A small image classifier, trained from scratch: nadamw at rate 0.0026, batches of 384.
Rows from block 8 of a small image classifier, named by matrix and row number. Rows with one number belong to one channel. Each number is 128 + 32 x the weight over its row's rms, rounded and kept within 0 to 255. All counts start at 0. Numbers have three digits each. After the name is the row's rms in percent of the matrix's.
After each channel's rows are labels from the 100 images, of 14848, where the channel reaches its highest value: "strongest on" is what is common among them. Only what is clearly more common there than usual is listed. The data: rendered made-up planets. In brackets: how many of the 100.
# r30: branch 2 reduce pointwise conv (model.blocks.8.r3.0.weight, 96x384x1x1), inputs 77-153
# b30: branch 2 3x3 conv (model.blocks.8.b3.0.weight, 144x96x3x3, transposed, each kernel summed), outputs 72-143

r30.9 099:180132148105067161135110063120119127173179077149137162148157137115167157105162140184132117117129163140100127095169123098086159076112170094083120153081149108170108167087065131159066091136126118072128131115077171160109146138116117101
b30.9 097:131063119166137115119100177083070105075138126081128124127124145150136156131112126097124077124112126115118083118076087131084131117124077127101133060131106070098098154099103112098153133126116147065140122113074073116083
strongest on: glowing rim (72); moons: two (65)

r30.27 100:109153129127155163164121091136135129098115193116139149127111107133154089121087129114125164087126132061145137101167095153133095177072090128069154082160145080128181091077132126083146123148128117151102121118129087135145053132157127145
b30.27 096:154086124098079153128127185193152151155116128149119110133103108070127162119172127168104138126102113174087158170155100076122170132122174132137157146079120152077123102196099130128143105136120121148151122137168182081157
strongest on: moons: one (70)

r30.50 100:106144111157149121175101106139172131096115170110149131146102139122138110099100124125155154064128143092128133116140122189156081206068138140088164126146139090104158111114128115080146107126134119151163166173118091117165078133144108146
b30.50 101:166089125114091174136123158207148130161139130160115115130106102077111136137178125172100144129118109166094176172155108073111166131127174128118147165089131142086122110202083130152136097133122147144152125132186181098145
strongest on: moons: one (68)

r30.22 105:131132151080153081128133060109058108147150066108126154103137113138151092132136138133118070119115098142126139092155167097070147092116175109098108119110068104141089114089114129152118098146129080119098112089092116165088105186087092056
b30.22 116:178134163159132156136132151091073170069159129112138099136139108128134189116108122092109058128123129143148093177050130181156159116134163132180158100109122140084128083111089104078182092133163100073152128116086141129081
strongest on: moons: two (53)

r30.43 097:073115054126162094157160102092140082095059118124126054097099100129109187157078097125121086128114107128146137120180176123135151092173154112133103131135096139115150117146148127194105143130133118196093102088126138147075130123104075162
b30.43 110:110108131112160128106112151081066180074155126091092157118146148155128164179139125161120066125111141112149084134072091098138172107124170123142179089157120187106117142070107088117145122127153180069165125126089146126085
strongest on: moons: two (66); rings (61)

r30.58 104:160145105117114106133149097143102140156124107167136101146111162143128040054119109105096132138129168072135119075100164105135130144083073131082100110112093165131145119096097128123049125147129139165124104074111093083139081132122149179
b30.58 083:182125153060049126098133171168093194111183131138122170131087173093128151178135121093165114127131151097069166103139130145145174119129165126164167161170117195083120166197188086126127217130143150086136137123156178103111
strongest on: moons: zero (64)

r30.56 105:172108205108106072126090060136070141167157127104105168125117186143155095126123144183140117143152192057126123098069087065105073094109128104067083158122088110121103160097120110120137096128125119096120087078071132051120095139146154094
b30.56 086:167159110056042122094118165158166119113175129161103150112070170055154122142145125089168161125122108128064154098169100115137126121124106118075088164146111182078113156179180087146128192128154137149117123111152123099139
strongest on: rings (82); moons: zero (59)

r30.52 096:124120106165223101172177218111132113141115063167112093191094138148097119185119106109130114110144160153143114150115161122126156108118152134171117113127112144104137117176191102116097190125119154180078117114110145154135120130155163173
b30.52 077:233089151154128097127143165135073149090226131108151076143140107128138122179095131114102081128157146098162142102093110118093130135119113134124135108118122155080120118120074134108109118127101147034117136117124131085086
strongest on: glowing rim (67); moons: one (50)

r30.31 097:122125101134144145118160142117117120136134096161124144160089126100073141087127117118118135133135099139103101127091102094159076117115139098103104031086111153096148108103101108086111080103127165130054079114122102102077092112107166163
b30.31 085:140092120140075085099123168101080158068189129102141136116139177135155099184133129109147092126145158078128105055102105126089124125125078128119148084138115121147115184089134119066119156123147174091127126101100113099073
strongest on: moons: one (77)

r30.81 104:167127137124079086157115067144085144166152132143112129150120174145126065101122124171107107139105151099140130064113141081125154123096101128074059138079093102084133143077106111115089136131125114148114107094057121081121108122107150120
b30.81 079:150143131067049107083112177127113153095176125136087176107090173086185163180128127094191128127118128102078133073150104113126151115119134117142142146178118194082108183158205082147137213127167167122143122111155140099103
strongest on: rings (66)

r30.3 110:114146103055062114109150114129094125120074143120133117091121141092109121108088122146137077065092104142083129143160147062137136065098180095145096132115053122146127134082115118130129099150125107099119067067146138147092105132117066170
b30.3 101:112163121120128089078122136074086133057149123096097158105112149137158188160132125107156078125116131079145066076076123146141112104115115115133148093160122135075123162071139077127155133125196150105136120116075085162075
strongest on: rings (85); moons: two (56)

r30.36 112:088043092136151116136155003020110016111101120132050085110086087103120176125103124135154123080108118125116127146136181139163121100154180114106121137106094128123150131136134136161124113136127147189100116102121136126069140124097122170
b30.36 101:100101126116163157092107143096070171090136124097091145115133141153101169185138126143096068125119146138147089164079083089126164105119161116151189085145115156086112124084080081111146092124136176074164124122097135149106
strongest on: rings (91); moons: two (60)

r30.46 097:087149093130170108145139146133161129094060137117158061081095124130121167150077108124099106090105099141135116135143161152106130107155155096148141119148113084128134105141172131145126142151126103183098136137151147185077150117115092132
b30.46 100:095123130110146095086101142057085146065144124083082166108129157154139157177144124127141074125110140090141065104077088100125131103116122111124146087163117160107111160051115078134149140124173181099160121116070096137089
strongest on: moons: two (50)

r30.60 098:123112118112125139133134067093071099141174099128100147105100114209166082145119130130061175112128114087215110113163137035072115137102135117115013107206077069171186083090146149101144166170131090094136053091144136142117099163169158093
b30.60 124:158166129146122126104126152109097097106157125123134066128127107104159197112116128096092108127127095128129123108098127220121093128126104125147058118084120082127115075119074115124156076124198074123153127101119051158110
strongest on: moons: one (61)

r30.30 094:160105167096083142105106048091084099165202116141094180123093138141120148127161157135130136083154162146124143090154166076080173123063178140078126140070154114147144163059116157099096127139128106091108081127061149157105152125100118102
b30.30 136:114115118166144105110112147083055091061143127079126106125133147158145144138102127088121071125119134091134087105071096158094115120124069124114124071117116071114105137105095118115148121126150128075129124120071057121063
strongest on: glowing rim (66); full (52); moons: two (50)

r30.68 105:159127163122127081117124046136068136155139109168101137145099177112145083100134124164099108141112186071119123096091138071120118132096106139067100120125114127133144111111084112120095122147127120092112097058080114081134083145128150119
b30.68 082:158154117074061111097125186137133151090183127128106167116092182071159192174114127098183140128127121103082133083152123130147167118125142125122147149171119209109122167165211089123132212128167153131131123116149154086119
strongest on: rings (67); moons: zero (62)

r30.59 101:193125147101096141141102050116122123175186094139131154143143117126087163117175142154173120105137136148113138096150124104088164113113146101078128139064152110136098159089084139117104144115128126104077121120067127164122158127106121105
b30.59 131:122070120164139116114112166091065099068130129067123141127121149160141138152091129080139070126114125105117085118078089113087124120125092124114135065135115090083107154109112119110133149125120165070098122124069086102071
strongest on: glowing rim (75); moons: two (64)

r30.67 117:164133126076077142104123067142079136153143109142121131101114134105118085081125135144124097143100200092092130127134138046103110096115128137085091103118109167113138102048091116140077117115129116040105076042110106109116083131135081147
b30.67 079:169132155060054127101129180143089189094183128130132165136108172095120193161131119060153110128127152086095126127127151170149192106130165124157196131180123162071129155183180076093182172133172131093128131150135142109102
strongest on: moons: zero (61)

r30.57 098:136141165041151143130111040118087116121089157183121146117169105081087134091162128200161123125126142138107131094209095080111118193156135119088071165077103113143137180107066120173033102124131151088103091091083135150111179064082127150
b30.57 117:145090154188120132095119193105103146074128128054131098133161132122120163064146121109129082127111156129120071152101101070123153120127143121113175055085118072106114121111142122139182148132105081094162126151061142129090
strongest on: moons: one (68)